Weights of a small segmentation model: widths [64, 128, 256], soap at rate 0.0021.
Rows from block 2 of a small segmentation model, named by matrix and row number. Each number is 500 + 25 x the weight over its row's rms, rounded and kept within 0 to 999. All counts start at 0. Numbers have three digits each.
After each channel's rows are labels from the 100 images, of 14848, where the channel reaches its highest value: "colour at peak" is the nearest of a few named colours to the mean colour under the peak; "top examples" is what is common among them. Only what is clearly more common there than usual is listed. The data: rendered scenes of toy objects such as cars, trees, mugs and chairs. In brackets: how many of the 100, against the usual share in percent.
# conv: 3x3 conv (model.enc.0.2.conv.weight, 64x64x3x3, each kernel summed), inputs 0-63

conv.51:509482501496499507534509483474496499525483473452454400446487515517468514504507501507511483530491505510496491495523497540498502458509503490506568472484523531508509524528504534523498494509491501
colour at peak: green (45 vs 6)
top examples: green object (49 vs 15.6); its colour: green (29 vs 8.2)

conv.3:493504509507480482481486508452509511501494413523506497494431505528484510504487490455505488488464451529492507494514470497546514538486486488499539485502499470509497507478491501482537479534486452
colour at peak: grey (48 vs 20.5)
top examples: yellow object (48 vs 15.9); its colour: yellow (26 vs 8.4)

conv.54:517440457457539459480496520454495537499513456491502501465444545529510519508478482484524504467488474486522523502508496490494463490496503502498515479510531493501526519470512509500553471524498480
colour at peak: grey (43 vs 20.5)
top examples: blue object (38 vs 15.8)

conv.33:475516477492517467485534478542534502537495485502522490493476476492507503535518496484492489487511499496489512456451496477509542483429497473468527493513477447504483474455439474498509491486502515
colour at peak: grey (42 vs 20.5); pink (41 vs 12.5)
top examples: mushroom (25 vs 6.8)

conv.46:509498527515507475507517506480476517567485433549492487490537519518498476473495486485529511511508498452499506500510473508468524526468543483493506497470539476507481526540503496483509483532451536
colour at peak: brown (48 vs 23.6); black (28 vs 10.1)
top examples: black object (33 vs 14.8); flower (27 vs 6.6)

conv.26:516516442489533492457495496455466492517538538469505463448460531543497546484493521501521507485504492511532492524510559525486500498526514491500465506532486476483531502484490515508522490504499523
colour at peak: grey (41 vs 20.5)
top examples: red object (59 vs 15.9); its colour: red (39 vs 8.4)

conv.62:496480517524537504486427492485505529515503506518536482491496486511464462507498499490486496473514518500503457499523516471507485494477512546512499437530505502513530522496422481447482494514487478
colour at peak: white (40 vs 10.1)
top examples: red object (46 vs 15.9); its colour: red (31 vs 8.4)

conv.8:489499522510530499494438503462521503507500474492505477483485472507481474498500454452485509486505502507493498465501489479517514490509515462462506434517523479475537490465439504502495444534468518
colour at peak: white (38 vs 10.1)
top examples: pine (28 vs 6.3)

conv.35:507470528477509527523491498476478492520475493507456517527472539535443492481495503484431488502477515480530453541524486511500492488487505477467477451510513492485492526485465521487465459514522491
colour at peak: brown (71 vs 23.6)
top examples: red object (55 vs 15.9); its colour: red (36 vs 8.4)

conv.32:493504509529489484474495529457513508490469456531491488508469451509501524501512506477489489498516441508511504506581429511557507499500503496492557500485506487475532496506469507501503501504490487
colour at peak: green (47 vs 6)
top examples: green object (35 vs 15.6)

conv.11:484449489483486479469438528547503499504513535506552526495469479480448496528508522515535490489516498473521454513468528476512499507474500526482510447501500509458510476496480500486517515512507536
colour at peak: blue (30 vs 4.4)
top examples: rocket (35 vs 6.5)

conv.60:468468515520475526515521504488516441519494522484469460505516501502469513473517487498488461480474504477521487511517502499480522501496519433521511498511486453513489548537537489510547512528475552
colour at peak: green (31 vs 6)
top examples: red object (35 vs 15.9)

conv.9:464505531516516514473538490499490447482510505494500493493538502496501498503430449491492484490507487495525508498510499515538437522503507504453493522524435487453491477478481513484495499508500445
colour at peak: white (45 vs 10.1)
top examples: red object (35 vs 15.9)

conv.58:492516491480480489534520505522561504518466467480487498497467501486517507471511495500535466473495508460493522536521535466507521474518515475521530486497479503540540512518510448528522467565502519
colour at peak: black (59 vs 10.1)
top examples: barrel (30 vs 6.2)

conv.44:483507517507521530476465485477513488467487491505510493491525508495518481508481409492477515503496476496481513505493489487532470491485429505421488488514463462480514504484510534529510506530485508
colour at peak: white (47 vs 10.1)
top examples: red object (38 vs 15.9)

conv.42:484494533472498532521485459551500535494435510457493487502511477461501442483503494495508517505541503495466489493509426498509476493469508469495538484471503535500497506477496485461509498521497507
colour at peak: green (31 vs 6)
top examples: teal object (45 vs 15.5); its colour: teal (27 vs 8.5)

conv.39:504479518516511517502483470537505451505490504537486487500496491477496388507513518482476491474468524489489504507501471485469482507453486497491502491492488522500541492447536481493503481530473520
colour at peak: blue (32 vs 4.4)
top examples: blue object (48 vs 15.8)